Weights of a small image classifier.
Model: 8.71M parameters, norm layernorm, width 192.
Rows from block 3 of a small image classifier, named by matrix and row number. Rows with one number within an expert belong to one neuron, the router's apart. Each number is 500 + 40 x the weight over its row's rms, rounded and kept within 0 to 999. All counts start at 0. Numbers have three digits each.
After each expert's rows are labels from the 100 images, of 14848, where the router gives the expert most weight on average: "top examples" is what is common among them. Only what is clearly more common there than usual is listed. The data: single toy objects rendered from many sides on busy backdrops. In brackets: how many of the 100.
# router: router (model.blocks.3.mlp.router.weight, 32x192), inputs 0-63
# up: expert up (model.blocks.3.mlp.up, 32x192x192), inputs 0-63
# down: expert down (model.blocks.3.mlp.down, 32x192x192, transposed), outputs 0-63

# expert 27
router.27:507522530465467429477456515473456518542514529432549469538466507529492518552487545512481464464437533467509475458426496509537485493537529540493484511414523495573475550568504539406457437498538449
up.0:482482416455524505460488547449398462463527463475528579478446545513476519521485477470465561547391476487482532521599502478523467545487452511505454465551427501473493431436496516570472546413546478
down.0:600488566513521491496458537531482473519460541536652541464554476448437538493438448500571456465526485593572460444512420533479474471511462497517518509548536512474459491472553488490463503509483561
up.1:466491432463554483440530543445468482474478465510531536446440547518488451528474498484493463576476462504456526498578533438550468527478423535523523476553457490445461500470491488583450545468517460
down.1:572513493468508544497493529555442490566497531511635562488558473460442549482451444497515456510566462597549432466525436535514447491495468497550530459545466494452500495484528429495434466455494519
up.2:460533387509487477505463475533415473500524521506546547470509595519456499503562505463503552466431446482448504449478476489472461518491475464544504437558480481453447450460490521592572551436572462
down.2:582484639484520522451467518472533475473439519539560556484527524478516568524454458531497515438520528525497511427518444522509484460484453554502526491488494537491519489466569485568513504498531544
up.3:463438479500461489521530497532468537390485520586487509461441584483406381479483495509513464571524498434417534462506528426506477510435476508484508508536499499482439499476492480558482538404419473
down.3:551538465385563496471447557475398438497453529444520524493516494510579498509466469490509498446512518461480533488497474500547507477504514545523442512482487521535472514464493548456509492536566471
up.4:454472486495502569485530445459462526408523444505483481503424483533417440487468500480479467587491522446446483502484493437560472533475420505488503499553469481525460485481517486537439480407449514
down.4:517548428454533464476463550489338467559525525446580545527497495470464512505474508427498453519501486506517492464542506520529466540547471515565479511505466562470504514525488524478434503459499511
up.5:499516563517495508477482486475498546449541513551437483512463409471499435504454487522475496551544550449507517557539535518455582513549500537494546530507570493517515465565431515435446497512473484
down.5:457529406508502467498485538525495536497491498473496465512508486508454448523515504417521492584451500469530491539510488530547528530526505476481514472504484521554455505568476508459448484516470474
up.6:480520575517520544503519490432563520480543458495454462448458489425485428490443461526470436634509530444473515525547476511516523561473452476477419536519487513440506471540464480508458472411442542
down.6:464480451477495571501540526514395535524522535471556497524536469561513511513544555507537433530475487531593502539559508482496481540514547482575462508520543473524491457496460518473451472561450569
up.7:469490426490536450412537495484415491449532489495568539501461553533447460522485451461538517506436473428441554475565504465528455552426430533531454487528415489478493486475471522543470579401511474
down.7:629520538481512498513474554534496470564450518521601566494528508474414538486423472514525463495559488586565467467541459530512441482517452502526525454559525516472477527482575481492472449475495562
up.8:517547529468503509497493501426511475532530516504449468535512397478566556518492505532494542499539543524575470534530511529536538473537553559480498523426517532551542485495468462423466451523519478
down.8:499486470582428504538474538545527549538452504489452472514564480525474428486491519432567460542475540466520530502491499551459496529495518408505524542546498566490484471620460518492492553516398530
up.9:462506492511526533507498453498496579414526506593505472528511470463519432481476516503520446545565486470503546503489479484544491492513447565522543601463518496529528551544513468459417531446409508
down.9:422499409500492494543584462454485481512542458466493470477512536527473457516476541471463474551450522510445507577471536446584509519485523495534467423516495411522517525539443494476465456537475499
up.10:486522501510506553502545485472531493432556487534473457520462383502534495530423506484427426617538563466512482569577508501522484525527517521482529529482491489505518488489528459444461504498437526
down.10:446501422502486508492503499489466527493549486483522475518542513496440462482472492463531460557477488564530438526522461530540494527541507481555506501488531510507463518616476523458514469542448474
top examples: matte (81); blue (29)

# expert 24
router.24:524529540475509517515520429455524452520493502469539474482494568498472553529469538538476449565519495424511477453436491465553532461565450456477420531542527569530526519511507550453450449500556520
up.0:505496504529527480464489444521479473462388471558517482443565470551408503541529456499515465583511473451480577503534514487479498521502456496505464551453414429467479478543504534473485537466482451
down.0:435475389507437464488529555467504483489542399532443521494471601485486509474495503452472416561475523442533475571516503493523529533473532496512498513522470467506539456484494470522459484514473500
up.1:481478505466485536602530499509502472549584505435514546505466555488594569485470521495487479462417517566535427517461480479489481452509530491510519416556508558480532503436522468541516490482552498
down.1:450488513540493570479497474497380518549484571452664493510457446522614472507524548549541556494486445491483503456502517503465499486458455468472520470494531488542479552480455498477567521505532498
up.2:498498501478519476430491471501438509510388561529537491477558594526466520526507460513536487538490425491521517473518513457485509529517483481516469521480389502510495491558437554446461546476482418
down.2:481470407522438536554551523482451506481547431470536510485420530482531504483467501478464414562490556496523543572483505453524610517485554543441474527505464477539539505477491509503441480524493520
up.3:528520482414558542577536508448550434497554507460506488516440521466524527466515591513532519424486523502516403489486474487533504479525518519438557464520564606493545500399527500551477417516546490
down.3:515506525526501528446470466510475507521490574547631475498544457534545503532492497534557555512548495526450517465473503475470471462473471448504515534489531500479485503533455552456501534502464430
up.4:516511493468505557585527511474507459563613530436506537520468515489527535449472574489545516427476498535517403523455485526487533490532539480447521452561554577516563520418529491553494434491562526
down.4:443482537532492514452486458475460539555466594495637433523484474504538483499540544566557562510544485516469478457477506511409505466471442447482540478492523486491479532510512515471535494505470439
up.5:501503574588485479420496543577483478448428478542463548529498444536504467492509413495500539542477471496481539498622510510431436519458480474560514555467484462453421525557495522530566585529463487
down.5:548529451442532454486502494525533483519526424512294549487470541498489486478484525420431460520451499509488518560531538545545494527480570530561502517518477463534483536497477512513522487508502586
up.6:492517497461498550557511556476542442505604501482471528515427464496535490481510535498501567437498493508498420504479493503540539444532494518458521430553598572530505530426501497565505443480572495
down.6:504521566487563521468518444524520509543440563547588467543542420478500489505485481526524559471533461507453464447485486484467478461488475488497509501442543528465508476487504515464572508466503493
up.7:446463454560481472464478478536462516510404505553502496495507559523468508528531463512486489587477492479490547493502538467453519503471507466524462549483385435490466512566461524424466577450420415
down.7:472456405484477530541535532464416489457536455501520562468438581512537532472484500493470437525460486470551478535519517492534556558484500541496461487533450474511528506430514500497469485515536499
up.8:534516511512516469415477515422533516524474501550445511488507552435527515528511462512535502445505477547537462486618449485525491496509447508556510560470457553468505455543483489404431488495451474
down.8:509513434482484456513512489491406517454511464463464483478517456518451443453504482463456523570529595472464569558517513514471553562531604531466503581452475489487440519502468511484467527572511499
up.9:508537442468478496571453446447443539565636506485525497522476507462537513453509552488443537508428515523544451503471569604492516500453491522510535475526479521482595512460499445531438460486483499
down.9:545511597437496557488531520515439557474451531458619534484467550522503491531533448501505501480550445546482484481503531533477485541576452501501518491478564533490473608425453461520546510499477494
up.10:481500467479526534592545504491455504516532514493454525529434518429584547469520488550456543485479487518527444493495521467503493483491500482498505455565518546510528533428535490543596511505545461
down.10:544493531511554504445514470547488502503492544552562452509434476498592479512467479473550546493476439473432511494517525445598514514453490520489495461443515455496497570485467502472565577527558511
top examples: glossy (60)

# expert 28
router.28:479455407544459480458521519480480491532517506511463534480501517505523582425494483505555510537528534560535474507592475613527493530474516469526519519457403558504516505457483459546518522447546510
up.0:520519544546521447421483492469509459491469565511509507474490432460441474536496439518558501564501491511522474484571459511470441499524417441598506542536539526463450445548491530419509501529496469
down.0:484488492552443447447481492453457537472526480515401471514501481490567447477560446477563534543510559482471559490559505476437505488482499448538563547545489501489489490563529525485471559515403481
up.1:628589504482474456569485520491458467535546545535502488513494454506499543491457570432450513501475527453512472507440468491493562535607584533456470473472504479495504464545460513526478456561491476
down.1:481548452435530524516451522434449455480514493485673532514396567479538518462559494518468494415530506489531479465540554578573505501535505529491528468541513521500495492437530477518450502491537466
up.2:494488530453475571561525485530497571499501398505468461536588544558482489490495563508414450388544483486474531549428504498430541536514538545434575440544536475507498517493545468599454517537431532
down.2:470490489554466506491485447508489562502528507515614413515490515510451441491465517529489504513503544499483477522469517499406509483495517458471509515489512470512441434585481506524429508501438511
up.3:481472520513484586538495496523493580522506385485467487530568526540465501465492558517456443448496508534442530558489476520457519526498541526472594446511549473491504497476536448607510504545411535
down.3:488488514582456526497487459540527567526504476490554446489529485507507464472494534500510502575532541448446502530452497507418524502514524428462509513509503498512465478555499507531444465530410532
up.4:455439529505498553566521488523470581525519398493472485518554514496488502449488558542494470486504521560483508560471497527492493524500531505481602442535565491514517504494563446601492508532435508
down.4:480486519590435500448524464510533531460457510474499466501562493526486465491524483502503541561541493491474510465487519514443502481500525389517489535469498483528488467526527496484472501514443557
up.5:604564512500489447544513502483480441519535562558506512526475428529487526503477541452477566463495495473535473518461437475469537542593542519509446514523501491474476490549451529489462491505504447
down.5:495556446481483506521444544432417469509526460486655465533448547497577544483516497486501498486513547499590462484519505558497490488522512490499546492517531508451524483496488487490456483464478405
up.6:577557502509480458497497524470468470507551591541524494504455394470474488525480508470479521493492518505561453537496498512510507575578490521541457504486502511480449480564459530436449449517502463
down.6:538569488513460525474474548426458415522456487551634491500471466537532507501539508506552534529531484463544506492501490548471511504497544479472538496488503562477509458464520529475491525462514454
up.7:520511528567520444429486506483522466524472539530504520471488438451460473521473440522567489576484497551538462486578460520474442525514396466584526539541536516467463440551473512442522510501505445
down.7:491496468546427466457497511415486504463513456505393501499500475461549470489544428500566492563518554500500556478555492504457509486478493463551536529517495489469503516550500509456469544484419477
up.8:538543544531525448437469493467516460474465564520508508485499442467458469534498437522565489556501498512534465470593454510461434482506421464589496529523541515471465463549474540414515491498506450
down.8:481501476575429468455484494470470546493504482525441465526515449504558445477531459476559523568521575499473548504525503490414525470479505438535550555552509504493494479569514503479468546518400467
up.9:517527522434494502518527505450467471518527515523499511528500466506542483457507510475432513362495474511541480552484471465469557529554557573502461458499479492502523521500498484482391465494478407
down.9:483490506479506522489488506433529480515469512547677455522469493489459505467431532525509480435522555490514413514509473467446522485522471445481563536484553549507545495471467497507426502476491491
up.10:488517514527541523503462531470501588482423439499474486462495502466471474484474501517526471554519532487463522505550495502488518483505459479497608501538537531520466507496516464544468512519435523
down.10:515481511573510452458472468483527497529527519518356546491463497485459477480474465493533521522490562536449515507573490500475458542491455504547523526552454525510452489517482493500594540468527525
top examples: glossy (80); blue (45); purple (33)

# expert 20
router.20:524499512535481443447465449583524448436464535602485520447526376516483493486525454469514515473474470484449541527567548500462464476464495484551536558511490470453445460570460501453523555502496481
up.0:436412455456509479450476480498505508505524514471516507498458575506434509510466493489466519502463500479442552464486502504598491576448486509521452494467432524501543510453506555463500492470505591
down.0:520506508523441467466533501488541494416517479483617525478478475502551408498543434492541487558470473501491589545529503447503489465438455462544492499572516521536503570520510495446486452505463530
up.1:491435481500494470461513519484568547539516548485493449515449501505482478475505468489525562578526542499529495415484462503493517499521471456515463509510465568535536497530541573505423517443445636
down.1:500479485563432480508465543581555521549548461549401521476482494491531525468485454446503519591475569553494487558486482543514495519498508470516528498512438512491533512505509488483428478446452465
up.2:469474488531469497532481500542546588421425459536490504494574520463526485461449555522492476530510534511410535567536569469521488469500502515516539487477528498477473479498531398494467520518429535
down.2:457521569574409503512506469506638497526448445532478522482460531469475479391514530473507492495538499501442494508527510466449464498482518430532525490580507562501514491475490448557589500479472529
up.3:531523513495522521506510452552523469475460508536495565495563472492548562501510562512471513419480460501455502573531520464483521474525527562445546501479594471505411502515451449504531518574555429
down.3:525534533484563482481499475515532491488478528496442436477423472544384472535522533568483514455521433520457468548527535461534529567489544525486542491486545514557460477458518545575573529517586537
up.4:462478510486521469470469460557507578523513535538511438479461566533439433529487517467501502483477519453420562483441552488545528545465511481502441526493487527497535459530443550476460497532487603
down.4:458438546519474466477521475554594517520531470488588549483476547488486456456530485520543513530488463576387536573534515441492492519476465416518487520566511507531501574489503454492486471462456518
up.5:519531489559461500477482565410522426488508519509506474470485464481438546499504464495539475623574562507568463406508439552441514514515514446472510520496443541487503459518507573504530511436508529
down.5:496477442534448475502491566495439553548510508517402529487514519512551525482494470438503515564503565569520493480499433583451472501482523525539451518441410508491563492579482502485404517494424493
up.6:480448463511522478472495489495512604480495502514476477492516573478451487515411522505511504531492545487427523476502516474529501543480484495484501479463455488500529483505505501488426516514446636
down.6:524474530591421466490498476524634478489502454550460539486494470448539501438495478466539462590506525514462576550553481464486483445511475456543545503576464516479543482506510452461525480464446528
up.7:563528504454498449485496596440489453525490516485537516504447440516471511506511497492498438471462456495593460489509441546483487558527486509547463534493478523503501490506476559469482487466526533
down.7:539517453415562500489478548453415488477469589470614517538527462528559467528525511515533540442493464531602500408490512544538502485488492524485498503481551536477453587515541504437447498439488509
up.8:493495512544519527546492490554502512437438482547409542497550506466519532472434572536491461479497521487432500549530558482452488485555498502529596493476568440500439505489518390514480544531489500
down.8:455487558549446508501464467493566457518472488581378493465450445483466507446496526505479463505548494489474481537498543471444443497517522467549526502549504558515502451446498483502594483533497534
up.9:534534508513546519540480444543506480461410493547475597441525420484535578483490529535490487477501485508494432529531463524447482473567521506474543502509560454459430515519457396525533569525585454
down.9:527528508489500516528495553460468495460461519494347403484470434563486516551536551504488524436533532467500519494455531553475503514527514541501552510429521462538478503535495531533563529532524495
up.10:502468447479494476459507490431498460539487522476492514484455588515479563534472478499499470477485480478507538427510484547558498568505465490527426523481391490485559473435502580503536529442581531
down.10:531484493508473482446522523441472493431481520432608530508522482518584475514531437472534500545486500474578601445535514481536500451464469537532478478526545515519517562540536517413485457503435558
top examples: black (86); matte (62)

# expert 25
router.25:512487562462474433523503506460478515496494480453526527458449585495484516539490526503487414486504510496546489453448403481497555539562505503530379472517512459507495490500528540417475491526485548
up.0:431485462488448545540510511448481587486568451495555535584395584493534512457478492496448496492506590552522482541502517519460496515483549548451524432533509481536536441542528431457412457469407444
down.0:490480501518539512481501477492415470539546506505681548496535581535504533462464522541503452437455490472519418495542478495491479516519408479520528486482489488465524484517477508522479491492540452
up.1:448462498560466508504544532561447545454535502493507543511384492503483412479496503505525467580397525525488493543503509498514476549465549501510537480544544489529395544526521466503486452466417460
down.1:553497502444525537493489492521531477524461461538328485523513551434477569526453541514423475429506497503553501501480504512551524524532512517508477456534497481548481448440464451504531450535568536
up.2:469500499506486500560517533434520568513522394523516566555447562505476512474461538453479468469507551493480494509450538522455509571486537518451545457516472520518529457558504419510444483491407451
down.2:482451502486523484480521511471457477493510487409688520489516515521513524493497516541507468457432480511544428461503487501487467496474477491512503473461507527479567513542449512501496472461524483
up.3:500517459467507483444521490467423479499624473454516548569485438491528495503526473514460478470434477528517414529570476537486432561492493587531426521477494561492489532543490501489424444393489432
down.3:505492479515503524564481511548457444553513461521608543499527523547589564468423477462478507495503487493499505462531504561478446500498464489552515503514481459419532492508440452532540571458532387
up.4:487513429467509452460548453471522468497535505503509546547493437521490508465534487468520506454444439480473525540517583539528434566480485539603495519452471522504519507523491447520463461437461569
down.4:552504496536504482532433484518559541506458561551427500515545469544520538480520449553521541511489503499484462478512568532500496476479460520458476505559523432554486446492446500471527553528496480
up.5:520517552476472526559489477423557537579561407515557460544489621482485574493461561499446464430508488486548482476462506532505537529518529534450517404453492513508579484503521480518503427509468503
down.5:436442464530480495501500478499446476448563501404621504501506525548556494528494490593483464523386464481497457462494496470515463496461477520509462472428485511504505543550503526488530488462501410
up.6:451492478543470537543480550427417561515538427495561531561433559467506455459474537500462454512498530513531460480474518515482493547466546541498510455525509498548503491600524417516438442445392444
down.6:461488491487521504480483486470419473489558453484656498507520544530514567495453508553518440436474473500552431500507490514536452496495415540507483491465509520475518512505467501503510483458537449
up.7:553587529561542463508523468555433460478485458532450483514474487496445410439530451485583525478516475473463486495508484513443505500482514496532505519472558487428535477467437601517517403501473520
down.7:495473412449546466551506533567488510454469540445423444450484524543544458486532453500487570566443500501521580486492498438478497549534540497457524575468501452522483495498544507585571531452522507
up.8:441519450507491502548495496465495508517490537438454511499442498500509529489484547539500551589564550511443480472547517497548506540471524433520522512526463530561471472469487437502421476507484469
down.8:425526505514548488473457571511468479551517475553655518487546523481472492473527459486536451576533515502549472489518458501507489542493491451522466589491566524478513486511510492472387521479575467
up.9:441474490492465566561513535440443591513504469487547526585455570478512463437463544509469447527507540523494495491454505507477524539476560543468538454500492537502486486551553420514426458460410484
down.9:463468516496505524501484487471435460482555467455670488519532549534521533514484509574522433470438466506536428477487470501539465500488444532489474471449537541504515534514480476472505461473550465
up.10:507535579502517552456489523523472514505613492529443488470511443539428486509548415488543510513482489535494501507531489504495461533473438516522475476568562507467522527484547493466486408529445463
down.10:543533387563519482540548512566498513567495601492403513455492513430465524534424507465433602568475568525446450506452493442657488504594517551510487530462508469477476467537544501425556499559492525
top examples: matte (65)

# expert 2
router.2:518505580449539393520417519473536487502415516465516472501513571429488533550481526547561465494506482517500459408429485472516469394519409480502482531464547482482520529437519484456481480485518464
up.12:459458523496497531474568527421482497460566493476518534508381382476568511504523471494514561511506512539525511532528486490501559495461528483508476536532472591486498507544541469497459484551508567
down.12:473530538476535585550486540537403500489449554466524469514508486522489476441510542549450492443483519500524476561455495485448588508555545514461442490511572471552455488480549502483561452532571518
up.13:491476571427530464437511504493571474518534502465555511530538531506448498519489418559593500340534483529509450426462496530422478476524423585530509493485502466521538525449484554436545474437543459
down.13:482452521615447504539533426549498517519554557518472523499605527516563579460519475483530500530499546533472556512483499487519535468504528455471476509496486504510553474534528492492591536517487515
up.14:490478384538482565529512496460414549459507500464416535511428496458537478455491516442450559570491580443474533548558483530572499462514487459438475462506472559552435489498494470505488462526478505
down.14:523543515450515510514439591500418501532500553496461507524480470544473499536487484471452447491452511443458496519511490489508443552513501597510513513443484498491391533512476582488397532460521471
up.15:461520459493456557553525531524443527444503506439503514516424498495481491430497492531465464616436529471485509591526509519586521548482568466458482496478485500501382542487566452568505473499484513
down.15:562547486442592491519506547522405458500422560468466525516424430549455451509505507524492502464490493495493525530478507472571483545530517507461489499523515519488466540478453512490414494502515499
up.16:462484585494478453453483528532497469511499513484549496495547492531441457482512492544552462462431464515491483503487477502407437514510464514557541512514494507464496545541539507490559489484473452
down.16:482447531557488484468546432502497499524469618586546485503518540512456470493548427524519566469554500540426506508517543454511498465456485472480499464465428526498498394492489484420595513477496483
up.17:541547548516509470472504470400574450531493527478452462548485490481522484607488430466482557537505457497496463466520466441471532435499525476526448485468467420428480516533442521465484516583481408
down.17:452424503478434540507536468419514460493483524467480514543397554465531457487441534494465541474493506518423508490451477463479535540531519494485463445460501483537542550504582455555489461495481434
up.18:422506549525505469468490489514490541548508510463553534525519585479457565509502454528548481438501510577536449466486465567460455469512432449537604480493489492510534480465495516526566507430545548
down.18:471530430569478495530446457574481530462526579545404489474498471524449526495476450538502446501514521487528466447505494509507462488552458462550452551486482501524531474546457516474590597436475558
up.19:407495418547490497506455497555441499535478551474466540480507556501430529432503539496495475549458517506463432562532554563526473535505510475480499536482460486530421537463480521520557514451536563
down.19:546514475468518450458457497538486502515491565606450467466463462513433504534476493475567447497431539455515484499514513501552480552467488474564536617443466492452516480519378557477465563465507499
up.20:470537475455472571535517542450478511418492370446547532492495485458548452527551507524455421500537512482479532513518445433510553487463526517483506488510511550509431500438572475499461488523467485
down.20:473493534495516594544548527534445499550521584408561532477493546515468539450500525532387533472511490566532445526455488515524522502560537502459470420512519478521536504461557448489503411504550521
up.21:452541489444480526576466563476470453485507465438574533506461550514509451489530554555525461474433464518498456479437528511501463513487516521454514450498565528480484607435567471570553436459548442
down.21:483479511537497594538566494578416485534539622452533486451540553498430560511442501529465580493507488550541473519440500479527510489513520457469465477535541470466564460479457481484527486469534494
up.22:467549555493530495498447468570513509602483521522515480472524570482401531496492522514578472514505513527536452509496522520492417522548441524481541518470541489517537518488475545541566500442571480
down.22:489483478606483454491494453546468493500491617555449458477526513514448520527445450508560533515484487501570518494519518482523496483445451456539491585510468505474544456561383510468465540467443467
top examples: orange (31); red (28)

# expert 31
router.31:469504433514496550464532524463546539461566450486428495509450585504493456468509469504463492514486488489480539515591551507533511532480533605497524443473457442538525521428534486503510538501491495
up.12:471474477388540494521523462586502489544602500503517533518470520504491498512465478509509476364423451537486443529460481498543458519463483562493473509500486471484510539509468517537421528433504469
down.12:463461472484496520521527477487467525501549483444362509486460560467551471483521532511439520442444523483447540518478541486518515479469521528488507464476470479513456490494502482522360525536518507
up.13:487541491542537486512479598506441503525402527537483496492496461454506510472547477502538531568532549542543434540507445469461477523524449512470534531538481553466486502582451484438484496459458404
down.13:514589488468530514491484578530552501466472485559289521545531500508469520452515466494502485523572513446560487436534527538509472537495552506487495483514494490476511477484474491513415495422458478
up.14:461491565429496507488543470480552508429527559488496498490468499518475459446542504539536521437619501522470550469509530478456544475516567455496540502541551518548496537435588475542463499492477524
down.14:495455477491487461466551504438511434561552503448457522481443530485558557489525506572455501487459432554552470507537484515550486527500473556511420470445456502521535508454515504487625480488619522
up.15:498475470395549475509505516571500504569581514536493529515483465507507533489509483459521535418421469570528443520484468525546467531462514547513487501524511521463553496542471513519374502448485468
down.15:437486479520449525479513452471553493437510454469457537476442563479458452477514501559483461510514494471449558471519565467487537476497525478490536472506500461521490475437548479529411507515496509
up.16:580552515454507538564484491453440415514530544455506550491484509482531576490520507496502544462494478530527463434464470519472509429516484534466500485510520512447506503448482545548581532495602418
down.16:538533493431589514512479515511495526492495494501575484545578508487559527504519518485508435431527505511577517477502463512591483441498455514545531516576557540517527540456536495442595471536530553
up.17:457538464574513510481474596478434498447436499486503472497467498430582470465556472510513547567482544500527528530578511490527519563539506487478520524469435530530478481507490458417547433507501439
down.17:539533522534469506456490525491564491548461504519332503518505482537474541470516514527510474550570536516547454495534503554434476533520489497519538481541528508492494526509537494508453472470471474
up.18:461546465563520536478470612461411513500471489489498485507476499468603509504548520511492512574448524493528471512582501490517509543562489529473509471495448533541500502488492471407553444516520465
down.18:549536505520461489480450537469530498560452494506376479520536474525480521463524495537510463544570540534567468495536497559424476513509491505503554535546521543520499491496527499474419463487472475
up.19:532494500557522488451513523509477518510487491585483530515544498534395588477478559444483537492534531527495514508522506577526506581529514461486575492458438542468465451529483498547467474507480562
down.19:438528490460498526546454519501495564481523484495325524510430528505548448470576483473500568445493485444415568475504531481469532498468506491492592444541515572467434497534534513527534494514494460
up.20:508594559464519553526501511487456447475525545495488492499488473526432460499554507504487514514577479476523529459429505486465539537573562525439504490520533537470509504502539573558503493483517486
down.20:501520464490495498521486500434444454512508402472692489488490564475496552514487491552463424490502481467539500482496511532568491485500502516494476497476529455452510475433503515484560503462576439
up.21:472562461549520493491482610473447492492413456505470467488463496458579496502551513487467538574481530486514516556542522461533486531518508536446497507498432530510538483544485475409506445522482432
down.21:539542513519488483452444514508543497532478501590358484532549482546446538468475500492540444525574516476544461475525490564469474512533496475529536538543536547475515478526484476493427514452438459
up.22:570558517472522541569462549463406501509495448480497492539489472497565507501509537505454535517499515483545494500414476539541510503575526575396516465522492533494533522483549517518488428526507436
down.22:524576489469505505509521524447453483442463453508551436514530505526404524545478520505495402536543486470561515430497513553517525510500518461504510546495563473500537490490507516504481518454485476
top examples: from above (64); yellow (33)

# expert 29
router.29:523512545475487526513512525500472524477455538496500526476519443504515528497539557521508526466516509479521538441431426486536533485576478466491536463507569519509523505480534493509477421549483599
up.0:518543522572459457450483468549508467476421502602458489463511457536448462495449456485542540489516493472457509546502505499398524530528498477491530558507499494501479449546438516471592578504505475
down.0:561529432521476500537485477571597555482484477591429463556506470530434445482456524475442554515526538495478538592440510481450543491472575466483498548513455440534491371508554521515548498537439535
up.1:526558508544512516477492501527505456493552484550413500452479480536485542462441458484500514470453520496522521536532528501391449551550478545458534544548478495470481495538451511503550524505577466
down.1:550484437514460498554494463543591509537512407588461478509519510542438479419506540446475485462456541470487477565460473411472515493489545462497478577486525526544555468495530473533628466504516533
up.2:531498468567442473433441453537504513478453527628485451455523421545420491474498476444566567511525488450450505519526491477405531502523516442506521569495501529487467457538447517464595571481476500
down.2:538504474519481491528488487562617554486464513570406489560515465515435456462444492472449551527529532486489554589432472497445537474481557488471485526515474449568505421556554547493501467541394504
up.3:525536505531401502470467478447441480493532513524478512485494552522447513469473480461526640445506471458433578451499501558477534503493519487514555563478476531402504394531446518466607535442457452
down.3:569505471500463510496494463549580546508494505576504488528517477557438481487493501455427478488494455499526477540445453476453547489532497481484430569498531452541508427520555550494495474515412542
up.4:495462481459539451462521556502462546464505525474528511499521467460503532533542434486508520499537527502460548434554466521558473502430423486557468512493505527485528494537498529433365488514472557
down.4:540487558497515468424483553492483519495473559534524489514567418502580482540510435523566486507506521504487472447570434517480426461497426498555507536452498512464444553577466530413466563497483459
up.5:486467492498514437405503529530480536480498544506522495482508473460476497519520383506549523513540517487451530449590494512533435483431410472563503546470542518496488455541477525430427509508486565
down.5:559511539524515450448489535514554547520473583580506478536564385502545485527525450484592486529496516508486462514549455496482473455505446490566491548473493501509443499601487508441490530520449519
up.6:496530516464530483397481475542493456505542452500497535473565522468474535517513420532498512488441537500515515499642511548563416545432486587542470460479499494441508464467509510458425542492543490
down.6:619541550528483453497463498587579517514484494542484512514491473535502508492526499474518464486473477520486515580532489500521504542514475531559495582523532518543503501519456562482580521502538519
up.7:533496513443556500491486526458479531486474473449540501549543524468489504520563480494512490426548467442514548467516486515523507501481488501540516482502529533498512489523545552508345442486457528
down.7:469518530455530497422515537488463517455480594499577500487501436502592474559537454536515495495488496491483504385572440516490450451476422522546502523442456515456438563532468547424455537468455441
up.8:445453541474468591574525464477511524477471515533498517486534541543501446452526562474531533471537458491499522527410502442457561467535564497425513479540490542485512555454529430576536571503465499
down.8:418476514503470563512518494474455522476521512464480499484499526480442526496507561545506558503565558508501471495462531519433543516492565438426555413544499464469568498449522425579457488525484497
up.9:522512490579488432436459476550527498458482551569489489443537445498439501517488433457568582496527506479401544488534518491464510509487454458540528586435493487494480456528448524429563561472476522
down.9:540523482553508485515480505581630561497457514582401498543562422506427459469455476442474525522524518493509535592466480454445532481482511466522501569512462466532491386558551517480478512554404541
up.10:528525534411535536537469464495523527483485481496538493545520506514441447530541523495518477451569457447472486538496497473479522497515521474501539526504555518499471535485541536560380475455421499
down.10:440503516486513523449546560492444509439455544485539481464438489503539444507546472532415536532484514484505508418507492492477451464458459519530484508455438455465462539507498530414441530465471462
top examples: metallic (78)